config.yaml
train_examples: 72500
targets: ["shape"]
num_classes: 20
norm: "layernorm"
activation: "gelu_tanh"
mlp_ratio: 3
patch_size: [4, 4]
layers: 8
width: 192
lr: 0.0022
Rows from block 5 of a small class-conditioned image flow-matching model, named by matrix and row number. Rows with one number belong to one neuron. Each number is 500 + 50 x the weight over its row's rms, rounded and kept within 0 to 999. All counts start at 0. Numbers have three digits each.
After each neuron's rows are labels from the 100 images, of 14848 (inputs lightly noised), where the neuron reaches its highest value: "strongest on" is what is common among them. Only what is clearly more common there than usual is listed. The data: dead-leaves pictures: piles of overlapping shapes. In brackets: how many of the 100.
# fc1: MLP up (model.blocks.5.mlp.fc1.weight, 576x192), inputs 0-95
# fc2: MLP down (model.blocks.5.mlp.fc2.weight, 192x576, transposed), outputs 0-95

fc1.418:476419502456442544477516521485373456524500443590482549395435479581441530520560457486481572479543427485462504496503524473393492517550463481477539552481536456500478429544500443562623393477468417431573497499475511465458454496523505508439507426498565477468515461510589511470489530444483538469
fc2.418:492472575473454358550540484500508449571464484418516450450445527451483502475554551490429507378413393482497548489486536503486581488551458518466479496545471461482498508511524424499410532548543477485587482517479540602517507452540454543417441547519531524658518539460535507465523563482549488453
strongest on: grey (83)

fc1.331:550416537497450474465543427512447483482542460512484537520552411606420476501451502386505407510519527515485518481452517508500521475505538435531469588510524471478483595476500449390512611524449523445586515459568593547475439470491518467547556487582424441514505498559413544420457552501479539507
fc2.331:436416532553475508502551445510492451451483473536547490518468518458602575498524391462490512540371512390508489520443479513500522460521511424501582407492527546433539533540462424522601453410525443457519492556439572524532449464476434522453492465419507557468485556426514541363443459391470456441
strongest on: shaded (95); warm (34)

fc1.33:439481476502550504423549472574439527437452435513539475473559447525471433505489482520465544421581473473476484418615556542524522554486494487504525520594484481530468507503451480505440493475525482481528529547478566642547581555465555498522511490577514536571536483459453552495577562496463431546
fc2.33:507470515434534542465459521572588466501423500519501411530497420498471456510534478538573449435548527490532558527443481531486507541509595437520463460491524529498502530499537478422460434469524503491475542376514462505428477437552507485474501441473521435480515563379478512523483529496488563487
strongest on: shaded (91); vivid (38); warm (36)

fc1.570:487522492462482482478467537540472488427519490503497528651586460529498519524603491502546569476572512485499459513487542476451416499506556504515501482533491506443498550498517491430495453489517539483556450566421464548513511484547521545528503456542553488386497474632324507454438488518485557503
fc2.570:477450563585491464536473518466551504493485505475540556471486502484419513481551436462525446337398497470457447478525488554493541473415438467509501528606456476457494535524514428546510442528463498479480539501511535698480491464490441555474534548562520535821468509469497527494478548533477460426
strongest on: grey (37)

fc1.79:528413497450452508510350481503530494445536537565561522541605485581526503424473496492559525461526471529558467615488551474456527503404512411497567512538579468450477531466453582430430541516530482434541472535511613469476521527549578457449496503516492482409490552509533511596475482408551593546
fc2.79:480426411439450496472370464524556496519523549516596583478553470526519505588507453536512526493468511458582467443499498532460437441642565397463497446476569541511492464497461561542513470471541521516499501518496524437550519593536525487503548480560490561530482485550497569629494450523510398512
strongest on: grey (100)

fc1.400:580427517501621483496508580471488573469453476503505486507505493517495548481477471438507506444572587421467464476516519541578492530487508562501525522548528461486553397487450590471487555511530529445437563542491521588484513369455453498602502409468506499508524539515554474532563548531485498443
fc2.400:558521465458560490544475510488515548502483474509495480527406416504555433553566493434622569462456545477491424515456551519511442512481508548504530461502469595483495493501573496469501522482526450521470514377504408440428520514437505456573499497573522483486491538485562470584516566427514561487
strongest on: shaded (88); vivid (64); warm (36)

fc1.271:524533524516531468605561477503407402459532503481438463501532453510450565504420559538438530482531543449521440565537508509461505522481515552554527495487599441511518469506404531422450606491506504574432602530476503641472515477528532504539501526502499497543452503492520498505587571519472520521
fc2.271:464517587473492466470615478433505459552520513498509546519599480449556545451496446578359476601515506478508450437410535491448530448456578522465559466498475544479533452520532597541597541495492553522322512502524425572521594429537570522587486485542495477402463533533453536521484493516425505605
strongest on: shaded (100); vivid (82)

fc1.261:589542528534473442502497527513502475483498519515461538504500458532508523486499513506522540511486529525510465492558473509493569527486477551418559563449520404444514545517484512532508526530550525485513443559656613530472596427511377489481540667547456508406485525466514508497530509530507540550
fc2.261:401528513515508623567515458529548443586473528499419518517474516555543455451472482535402534515609488442521540526475579498516559467505491537443430441517469581581535453508551512429459354403530475508552543446455505550517520420575608443489495405433500491596499512472474526518550522549478480513
strongest on: shaded (76)

fc1.457:501521523477483412471568394408506482455547586543460490458505599527516565433477461503482508493465416563522501540522440547384543486493601506496459423568508426432502557501458500475476530458581501495500487437509539543543449481510527490449475499545466565439519529569555517498594502446445543512
fc2.457:512513508543504533454519538647458501506492485444489476560538519481501481488496590489515472476491427425570508491476531538553435561544484491492547574490565529521494515514484497479521524535587535523503463505525529543514470494515536494574511536445427482549506381533508504479636513527485485512
strongest on: shaded (85); vivid (34)

fc1.408:507475406528495459485464527499505524423529455513454533427509483564509527487523502452477456470546508510437502501346498538453521490534515488489552553420490468383473497489495523570557504511470489543523455488448503511485584461500515522421565543575448602505482391507510455507483527440445479547
fc2.408:526510568443532531515497454572495508550501492495427530511497458357632492523500432518522505490471508521479595338649440422539494532478480468535500541488497466638496538475473473495517504409557481485487517467398468520521528450505449512471487433426508550494413564509477522519463523455523559488
strongest on: shaded (93); vivid (64); cool (35)

fc1.368:522470543472565506514479411536466389545483566520575457484490452634579499509464572581504525469489526580472547500484487575473543613543447478492661505499476453485482559539560487571515506488523534472553469441495501538410471545456506507499567540537511575475507438434503503549518544495520516547
fc2.368:465602500485582486558462441556450512508526502480452512484421529486478656489522461473483527502524571540461397489482496480506498433489399431507362471463549510546499483518491528437538553530541489561516459496488561508498478421527457447555505481509507434496480525613520530506478498526557443532
strongest on: large pieces (64); cool (38)

fc1.214:485416492489453490529495551501441516451480548597603528560514537548536499575525434569468489468545484498477594512597455445500507545508517550531481527562491505493504565547497489484595541445539484540567358526504550636275440556497535554523522490539505551464520487513447428474536442557549456521
fc2.214:525411441545508474579471551470450447526478545491545494553446526455626500359479525451534474442525472447471452534495612410547471503612539516520420506567527495564483563515489516571606490557527438617563470489546525420414500479462470500426503455504486470550528502507508497533442504456460527458
strongest on: large pieces (91)

fc1.127:437399508467498476455451547545511485448670459555387522556579490521474492509531435459494432453460491481499404525521540641493487557590535437399508473524545501517483521541542557453509423441494511443625498497484561556485477403460474537499479501517557498532514444487477470480526476515650537506
fc2.127:544551501538528543536554420484486367423519547423562490429508502504510515385554443529559559485467526561537520521427516480521477541482592539544544424513516541551519522505431647482516488478565455490444466506515467495454500591459503586406482496460452514472473614523496507476547545500468449556
strongest on: large pieces (74); grey (37)

fc1.414:433436648439463500491474599564536489431546469509553457535516474527557579495461499466580529451524414496491483511486499474477474541419482520462450482494558441372480449478399526517549578496498543487546519497557558499609509516513461474406529495607527598502484481493509552561525506358505488484
fc2.414:623554509563538466543568438508524405496511484468614559486523478519485425496478392499462494507540515570403493369540551453492532480486481522467559544574498517489502443511447532386404483525518519518480489464450487515548472602460543543494350463500477459454503533491488465501494536510566506454
strongest on: grey (100)

fc1.410:467539543536460484498493542409493470463496445591523484522524510523419529558522461666458550490413547420543500523526530426542495565558560539552576466460416554466521436461528528512494516494585408473504525569552568474518452494447524563508495438473477462491505448537512481497519405536492484481
fc2.410:502532487460478441521502544594476452509548586488540479609484493508487471447448482483458571445517552510576462549498488437481436432450469506626468510507541474526482529544505545494504476461590588478501508451422513512491565546586488506549518532480449512491482566411562430504509520468436498525
strongest on: grey (53)

fc1.407:547473465374529446509396509513485513513544444526390573462539527603567492460514519405582542451504515432474487639577488579498473435498580480493519426534483347474499565482419493482508457415486456540587569464559432571389497469481318518494438482506468437467495521487510532515489560506543539551
fc2.407:534440552571490549500603503531488484485515514440536419520458498568451461478488504583447524488487450478450496635548512446469450627408489519488597459428419403464496548486481502490405462452477566505503577466489577555461533471501340511462413533414495467458436532521474437480555513542451418519
strongest on: shaded (95); vivid (59)

fc1.46:530539515486513552503530548493536342506605537477444462569491479499540502503535575530597465467491474489518539510582564602484451415462514543532571374501477527373461514501461424547572505389538501587622495535548362357474498528538436480440501494422478469512471474470527516467570498536516427536
fc2.46:542558564447520516508495463582474364467489570559374516439446555505427529412488445497556506488518578566522492497421525547541475594482538483538356516534548530563503515540545544451579500583533500586592404581443558480508497459492521439487512499539496583468519586511537504421533470407578551492
strongest on: large pieces (64); cool (41)

fc1.425:522510574513509469488494545406517490432531553535506497460493484543538551519458484446431426484466514580462425472559391560513503488561555503483489477443484505401475496529525453481524494423424545513479499483530480518551413535504514495536478486502507512421537623451499514455551553537483470476
fc2.425:485481529519533547564548487737467582374539480537476494546508472533496488417482521573463536478515446429479422502444566443542432632512543442538427571459575522503495568470452462531477510572455470489475574524508436506536452474532472488462511479441524459520577411547519491500465527536500440459
strongest on: shaded (93); pastel (34)

fc1.296:499538540438467509520429525577515678453498460540503515535464527540513542541529451471523580479579589476535578542511498491523540474517470481467577510465435567457520479447590438499581545426539468466536438565473633486493404485448515529487508414482475529411514520426510482566475392541548593554
fc2.296:487483494512614423471498442481485419456548439614482528425503555546524538582531520520534462526538571505467505563478396433512495431492553480521576548470417566452493468439531554530468476436556450521532455537513447492525440560498512528567461498513525491560514562619524534497529527508452629646
strongest on: large pieces (70); grey (54)

fc1.416:446498511522442537526594543518484480553482439553438455475589411416509491520502440438454462489503509485534467563439513512475458525571546470522570547503496509549533531464482505583541462422460594493491488448483533506522512500614485475590510515348505446440520485452542511508547417434508490487
fc2.416:483562542525485419487538550485444496521509499475410534517477549594519485447461560532545482411536456513544548485522516480557531455418492498564512525473444581576496533483518484462454459563537470516503479502496399448405538442457497423583433481572579508573500483480570483512483489560520508462
strongest on: large pieces (75); vivid (50)

fc1.476:456479415410488537439516497507420563402505589457450525576527490625456520504507634501498485490458540530493493531481523589451456548633430545432429485545548518449441504599510571506611508517431453470631431472508522622339422638461434495496576518508482564404527406566421487437521517507504449538
fc2.476:448469480457463490557516542562537615614483458537447543540456540405519528457525495474619534365481519515504481532432691459521524503586458516527422410548523492559472563509522456434588439462498508466623403484476545498489492483504490455424580437472524508574544614511509478446565444457507466555
strongest on: shaded (84); pastel (65)

fc1.56:436519523468464459482554565531419376424561505544483488642504503565511653461535492476458501496509504495503532463568514484455500530492487520539450561529647556471478440496552556487542594526468444447525465532503567470528520499511580487488609440525525527406518510473559533504554448459488446485
fc2.56:516491511458452587514603519521471383517501506547478355493495482489501545566497529479473482471499519489441485603476613490490484565481499523482558428527407400541481544523544564520459411513449526443535503492471607477447459459541410473511399497445496520578463469490496489413547444445470555542
strongest on: grey (99)

fc1.550:509482541596524451525539466547473455429505415551443531491485479463494539500480431564522508446629466561488475450473486534473449556474427525556534663470579431564484593586439581515465525474527427453443479536484508484425468545503416477515477520546516393462494496436506483502504476507463562534
fc2.550:495459436399571544526567435534555474446481610492474477498486469471528478509459465493538509468510489600519506361489525454505555489476469490465552563624570409541522417509446425418457532553501491494551456516575526465390505443443394519437427467479497479422483566513487532504532531455558501503
strongest on: shaded (89); vivid (35)

fc1.338:561557460483418505448511468550506375504616541534562508514485430578487540554613616637479607498498450514538520520495518629444575529543461470527511512465510466490451543533604468510559555446526468464536456502517557488499475525526520536461489498544508503463515518422492536439468482548567516600
fc2.338:427428448486565482484546543469535549482458382572469513525508504521504498541506504399522425448538507450477554628524348519496427469525499456549518486473485585408471471494516612579489529470535509495462403570536432482508485460499492540537481488499491467552506513582494506591502532513477486561
strongest on: shaded (94); pastel (54)

fc1.218:439440562459444494485531597502429521479608464556477509537550501478510581518503531462461450483425557544467492583511553586478496519565564542438411508489468475444495497542538524479552516558460544456461466506523494454571489469509519452574471498467520563483528426379464463516524409524526510441
fc2.218:455506495489494598636514507503431493463382534629490468458504505482432541459504455481558528480549383534482488510415437319524522461527517508545421571514591486568491530560535529455586496611557423582509469560508531539466428345501492442438479530455482459497511486506509454509500472440515478507
strongest on: grey (33)

fc1.473:447536431423487565456472453553521461550558512566540512476504490586494500499473524495528546449568474467520515477516513435471514528537505490531502493488502515488533561553585471503581546462491598479633508554481588424403509560502477588428511500618529481432555509502471519542496489546611545643
fc2.473:457503444499575558500494512457483533483497465565419502500505480517514426518500554509512484493563492499525607556535496491540489509448522534536515473472501528518502433511516490522570454571497524545404491452488500618378475418459494457637479497541454462414467455513418474512465450510382471598
strongest on: vivid (56)

fc1.427:550512605511608623522544448469556463520485477532543501477539472524568521457505332427511438504496508425480531516563455614536516514421433543500539610487475438489516465507487476396490544544467524502514423589532528658459499424490434516472499575548507518493499544419567507455587513505510543558
fc2.427:441480491521612460528572448572502556411564568512510483444458449539616490537553614511447528507517531523504559471427568623585506529537453509426543405563488481494473444526477540563475559455479532556507533536537514548507451576508610568504505465449518506517512516524551493455507439528483490512
strongest on: vivid (79)

fc1.132:551509594593493542537478611536461601482508572494441498534460385520528543533495445529520585520440413547481481472563463577507396550481544461436466402535561463447507565506538470451471577515438557452550468445474539545514440462550417483439494469509495437442519417480469508514596504520439587481
fc2.132:476474517490584403477530523482461593507495416480570482425427526492600551497556531531514510506675433459545499474443494557528563541411490484467527511579514368497495563490495417574565503481466552481475590468473569532493466459487492562486502512375540533550468605538521502430613478486501480642
strongest on: shaded (83); pastel (34); grey (32)

fc1.283:511345546488519591541540576447503528556481431431664518576538466542598540544486488544566512435494488515471517348480556553551506568453459477520502528484443548448497396486479519499449542542518527433508496502601525690548444397465442505553528467537447549469441574353534477509492418507481540480
fc2.283:461589476474429556514492526566534517524538538372489533454553462607527574445528489482535446442568470563514521587539455494473551404496529433506459538472455490493499544528506498434475525554543575468457512483385544377496511520425394438499513540567527417499481443587481498420529607562449515481
strongest on: vivid (85)

fc1.555:463426497500587483495591512446476508503499431521461536556544507539519494469487568570463440463562476522678470473588522476515485552497547505429535537516486379481489476527525477397456583417471447515522507535539536487449516540444351629527528544601509625493488581468521595529518585415495566530
fc2.555:450487493477472509452435520402478472516413448521513490459466515484456536431521532557489563482498500502432479395465567474406524510538502487528593469432495473440521506470379549462450422522527459572452541379460528498496410569471407379565460516517553568537524592456591450518465469461443452498
strongest on: grey (81)

fc1.466:574403607437493482508454555532366514435501498543497535555604492563481485600534451585515407482521531559499504536496505500523457559542546557368414535480440553482505471543515428394540584454421505481537488535594540571511441520510566472549503583549498568410505449503556521488521443489560595531
fc2.466:458588472636520586453468556544492566486555590441541433476485546501511523542557556513510596502500506556457529511554498508490451561502510447527490472533467544522491526489542479494600517404527500528562509524484458487509505430502481544422504497498478493512559457462540488569518589482464572513
strongest on: large pieces (61); vivid (32)

fc1.344:588489497455484601519476626553475386430546493517486540576566472503462562496389473651542482440511535548446397553497529449516478554562405469533423482458523490538533501573435521451455462494491536513515489471505523513559453543521499401553498480516468535458524553534438529534498505468600563538
fc2.344:537536484440561557472575539515527607476514515545514483546500434496544506493536515638423617481529512507583499462503581493544498491497441575364550450489579445531477486477524567482505460493484431514525573570547479430420448630573516529507477476446547524500507506537486479595540479441527520492
strongest on: grey (60)

fc1.180:521409499439528469473466522480471499466484435500513527502539493554456562493475510442518573500580433427454394452535512525515451517556534503487458444602574432520516463520445596512475440437502470465557574456598437558529522405432482552519452435528459531438519516545486454522515575599394562470
fc2.180:514511529548500424533529428582468495467516482527556531500471526496473615415521459443616495558389408511523457535504520487582467510411552461504445556429426437482515528544433475483437442600463542609577535569534534426497586498493521521474504494511550530477447554474520542438473495387469404521
strongest on: shaded (94); warm (42)

fc1.543:584450525446521447611556543444514623505525402537470395556490452455566561509521547598559590517506477501549485419503492479538443490541513473469571456484459526382574511404455598520443498466541487545577578501546505518499428532469499486520527470470487525397544435515489615464505464434439516474
fc2.543:528451566519423535586485576538492571531538512409567515488521498670521458551596495496565528551481531504497448556581441496529443563480522490534511582505537539618492469457545464493441470509491474449641537547472507441522462595494482532588488489654472573500610489470479478517524564498519630490
strongest on: grey (66); large pieces (63)

fc1.185:569451458452527450573494577507485525481514531529399490569452507528537467502484458608472467491511537423623473571581560406507475554464545480455551472636506514497479418451495517438522484495460460584624582471523418554472527509523506503485541508516546528454466510450549549405499566508498513487
fc2.185:505495452532446486492501659459549465566551552446577487480430533450471397570540586506452448499459520484469491603541452515509488450452581496557596517504504471552509450443583483601458514439513553476581580493479500533461490533506513554464475517480509452502465486462530528399514525508472516524
strongest on: large pieces (74); grey (49)

fc1.246:472540526488532491475538452507623477484490501518457469386507520526520497526522465485501589470535564456495512472497537506467637460485490496582548531532518476478493491508447525435489511477455526490536531347603553554487401509565542493541476453529498499413504556459410494490504475494554495478
fc2.246:517439558601503478492531519496575507521511472456487490471483494450487477468520486467563445396493531438486493494523508526507534520493445485476448528609479487374464475521517422524487481556476506444466519452465545672519457468496451516469519524587470535818527505500429549472445609459523464465
strongest on: grey (44)

fc1.130:554535512602411474461547522516568549405456545548562555512514440458411514481486436586471635474469477511551455515554519549456464562536505501438417551569424509430474487523580549498484547541481519500646530528513537648522554465513554421397539506569459560372505466571501502532477531530515485531
fc2.130:523485449474514543479475453522537533448467525461424507468486511436382579410530491515619544558551522458436542509497468564521500543476493532528487548423625555532502508508473475466494517506583450493531506521469514448537548457503489459417479524476481515456494572436516445504506496390589481525
strongest on: large pieces (93); shaded (81); vivid (42)

fc1.560:365443557491501444513487530453456510481463453443527457564541476511407624479455511462499513433472406478465495414578534565464481500540464472518486493500451578505469492561612567411565515578528521450516542515469495513540553438488528417544501462509503525481482495423476363551442425507410576470
fc2.560:563540432400422515555501495471522462472604484461499514541413542440503428425420624446499432484482469512532574568523490459567447519526442447559466445487414474475489473517575452520534440664476501511490556432598508530440510554541585517427475550456534433462523483514457363535451500490548459420
strongest on: grey (62)

fc1.245:502532459506554480543520437502427477514504479504481471524556480479432584493407555474476499482573497419519398505483568525401506539472521513489476433503573463526589515522462474543447472449479546495522524447544462388482562560502497438443408565536516522481616480513422627496586509517462494479
fc2.245:464574496463492470480495511471587440544498497441509432423457516551457569474537420467442468462497526561520511498637439501436423450467494467500526560524454520428507551493440554449506514564522514468530515459517453448531463580531502460504485531541499578453457507572549495485506566579478541509
strongest on: vivid (59); grey (40)

fc1.475:506539542476484502526511565572456482391554552541480445591512518535491637424494506505400573481493512477517496536523520465443490512499541528545505462552576417461469411492489637455507560433514455528491498539537579596515474467510611464479625490528541603479496511494492524523522525436551499480
fc2.475:561599401481483541485526468448492500475490554499422457527481494475541582483484538455321557552509514627486531525448565484527505530354564542529505515455521564502505512524516540444468496585444587499403499521468463546433573441490433464527441514440510452488499479576459521446473496501475533502
strongest on: grey (100)

fc1.294:514568602522487394503450562474562523388487494474477489524520357445428615444500428514472561504481415636480493436552470525479422512514538503478556503468518430440514486516447535511411564494603509514529537516436591543469485522493417551490526490446463469425512493516446477507481527467507552523
fc2.294:454511375508437547491433497473444576440571516461493463472506477467597586563592610454488566571438446406548508459468484535547479460334488477559575521392590532563515380501436499510491464523540439555532501542467488439511538581462590542493504543553546487459485552545480554513535461556458522522
strongest on: shaded (97); warm (38); grey (35)

fc1.202:536514562478625528532602546535527432551544492428549498571602412501517504502535552562487476476513431442547404439476493595528441527484420476457471464517522395447452499455461434510460576462567543519569490514562407545390576487516384528537489544475487470550525502487510592510540463433508535586
fc2.202:396440576533434479415560477470544500453553451509526530475518475552512575412463486464514425407594439514468437509559486577546497480479555438468526501507476557528511475505414473433464543468535548470586494557449525514350552540512504535669532498600472457467510490519409545452522448531484469624
strongest on: grey (36)

fc1.229:450516528417428516484492534514547446473519480538472554499539516616554524391454470543569562517502566534447513491487501535482523471440487549517442436604486499535469569552459540508606475501541553465610501455453572459544492514474540528476480440550511504443457514490393484436487515437497496511
fc2.229:518470545544410454539578549386505531530561438517542457497458501492589504477516499513533520546437574496452508599542540404513468477472434581475517604529540518505519570516534524526399467466520446538555481465516579506513484419501500577410527477491489525448525509497506442459501465608533364397
strongest on: grey (96)

fc1.172:450451502525567542608521600414515530467521543510450512447551514507418485461539611528489455475537422532600482488520564418518542493518598440553503600521524437445574510497542467404478513523528404527551462603471583501502535521491445549468490487566583443502472530489489549505510538462576483491
fc2.172:482480540516523488507571451590524546488505584443511491488561446500465551477593360491472523475475455416597474452416459474522468474456582419569485380509446494560506484523514525527497588499453553411532550610462542521500552530517650551450500421435553582498504479499446562503486416527521517519
strongest on: shaded (93); vivid (78)

fc1.403:460528527508546497491469622433490457470515513554388499516496506437460520517470448490443407459471432520585424462512437472479498501462589458518470500488513531603510563536525415393445500473479424498548534480515538544436473508494468465462536548491477503456512485450567549501490494514540466609
fc2.403:514502486580542522445432560586523523445470482447432535515518502515477504487483497516410443406513511527496483568520584561504497493583500536518555534491420441536497482515491439541464565501454477454529555544473573391476525519592495473384503437504515522563516477646557554480529491444585435458
strongest on: vivid (96)

fc1.536:475390584517457495554379556487509515422570563534508441570484551531626493443469504528550531475482485501559513536579501512449548519409534565542577480529561581411497487511403515443562629497538501476518494486566558560556469537460501451502569468473494532494557429464508547485484513459554504496
fc2.536:561450537513523510524476465519521462548457573515491603507503528487583537557501481507479515484527519495538499454431509555485477522530633617572489466525515482477492469485509458563490502504520443528479452520583506514499479557584539491517407477531522497522559567492505495515465487542589486500
strongest on: grey (100)

fc1.300:443457489530528464478456497473471531552507430517502514436485449545461610467454389484495399460525490445510476506548544548538530532497515504540503458517546528471488438539451397526465549479470536323478537497528576485535595483453500467510499419528515510509506467574469511493440502529488481517
fc2.300:483508521445530490576461542544513500514490518504432457513498484416488527402483476521483569411420609541458538451490514460470515522487479526477521452465476433622475403495500533587439523605481547630511445467527588546410492556483457522397480446522480456428511433471522547526546416459521420449
strongest on: grey (52)

fc1.293:523412533541476507513534369465545500500532554545499440534417442518579547498418438537529450464477479520499525457499515529436412481549502497561496558468540473493506526518420577454507517485453545532493474454480602520513421523516507528500485490453562505372477475438682460464607517493526489511
fc2.293:523477525612427411493506562533543544500509454470476457509453490540524434454462549515516390432519555464534504500502454586500580522459432470435475532586464536441449531503523453478504500479448521536499558485535497671545490449504497584483504489475482537786559477540515543455545556573481500481
strongest on: grey (48)

fc1.422:587398502559523486512489522544434539371449428485421403558579532394509474472543521459467425501456522506468488591454477505439503538485478507578438447551579531478506479510505562481484533485489477502498559503458571600537572458508665576596505492499440472475505437493515464534500448507542514522
fc2.422:381413512577556464484504500474544536487457477488490542518506509555464484551542458492470459504600518335429567443517486456480458468504426581572501491543451456502489454496374530584416542479581487501416445482531446522432454578495431511551475505458450405542538471480488499558474575545470478542
strongest on: shaded (84); large pieces (60); vivid (58)

fc1.151:525506449514548482488391552585570493439631535499488484480424511532535485528486466475512517435515479494376498500479553557483506545574545493605552485535551534495460544524376565647443430493599504501533520436472464508563488526455483458443479455415504382548531524510480468514497510585627401500
fc2.151:566524456476522489527564472543499543471621549470504523512500504494538416567524558443537545450487451488481575542599443538507468526467563497496434487534500452505499545477599480466530534515547496479460487601509442478394546460563533565422506568587514382497509399498477578511574521590564659511
strongest on: grey (78)

fc1.468:442457532475510509511510491609488509499441474497499477527526567416494459453478534465544476399527524476597467554526590468409418480616475448552430392395612498463471514532536523593528452506524536523530518444508507407503499541495533456500520561493598498517477430494531531587503589519593439497
fc2.468:505489493502528494514480472603523550455472514529548483598445400506543544531445524482412522456529501531377467529478496534506395493541543537376452448414584504459492496483423559524552561566514558475509460615581562450491468510552485492503502473524386380491513438534475536498473507428484502551
strongest on: shaded (80); cool (44)

fc1.8:467515495476618462484582508524514442502412482501527503429561496530516468520478465594517431456489443505465432514506571608495555535513525502505467467574572514433451526563547464582504465519496489450523490428518473485403568509501489428546540530530519526521484424521529462592545503449506490471
fc2.8:505483454413604608439589509580484492502482542515456478437485497457618551510542490534486498365487468513513570452471373454494524481518491443516493595549507464555479512519446489392464535500508472511502620560516491477532504544505458459550420456531488500507438578510485534579526558407496507577
strongest on: large pieces (61); grey (59)

fc1.187:493508568458528584449439555507467488451518546479500504542506512462528537519510484534539500461567535526531479497528528476428486511546431537505595507475481538400472479523532586448524507509531508547639489509527475398542481481498466512445479552521487575304501446488524442486491553437517477528
fc2.187:492501492384425510465453500545488500533486512584382499506497487592572502533509579495549463425484494457475482496546526489487429462511484527513381416461481419544495524489534552515494527563513477447583472479522467402588553489478499509434521495504524526555495551464536515503519539479492555552
strongest on: grey (100)

fc1.104:535478512533577470524412566566510518533440611559606519496453508498541561567535413448528607486544487453435525542543463459501442497550619495417533476500450530399588559544587485416453443440543481560588421567578510529374409428419488516342534455516509476453527481479550558472449469443487441484
fc2.104:667460493435418510568514479529523510478537550379572450548474558430479464458547501485451538612460453540555484484513490516553483539538558472505511445502486428407486474513519496395510403528505444520420443472490468420355514567499492525531508522531542484506510520480541368549468540458564518383
strongest on: large pieces (62)

fc1.213:497497536503459493489469488509399510537518561523449490490445433546507565412465456545517600507482524474559463482536516515471606495464509445434517522438489465468482526506513535451507519544490503516578529496467439476483491459499433505422487451560581480404493468588605522567537504495525507543
fc2.213:523475566534445467527486482450498523512433493501408472492461548548400523503527534631491521500522399536553520428561478568462439513667528466509548584509380403486513523463491516619440493514463458496521540499509603528535502496540544576520505547510520559558508489519575547565476567470537521460
strongest on: grey (90)

fc1.387:588571530498514457504445521515491589518448562538501473534475489477481486554456535470434418495567482554480484525535563566556574534478597544468498518473487561402509543475466426492534514610477568478465520479512460474510475477541489413436512454596512369422485416491555525434478522470567566492
fc2.387:418530530477475501498440521492410569562519526516499505490505515550554547486473483534444454523415498437419454474447467524468396516523530553532480533380516462544491413484424453514528476447397387509460443455501484503490582412517501390506484456427414588562519583506477517454491482569500456532
strongest on: shaded (90); vivid (73)

fc1.575:565433691476506477473488498463498465523527554547494558522541489505487494506484474487513441459520469541602479531517511562563482513516563494444510481342463457451475543484501449472500465435493521494521424496472528487248483521528502462457506458538517442520508480506506528534535450525639579524
fc2.575:544531421524462567444480522418563514577494482500567481453474465521381415526501534435398516454468521505476545480571483437465519557473488490480603389590416498362520513484512547467468513518441574482619498477478562544449421547506529504482429559536465497504476506501506495532471502477432544494
strongest on: large pieces (95); shaded (88); pastel (38)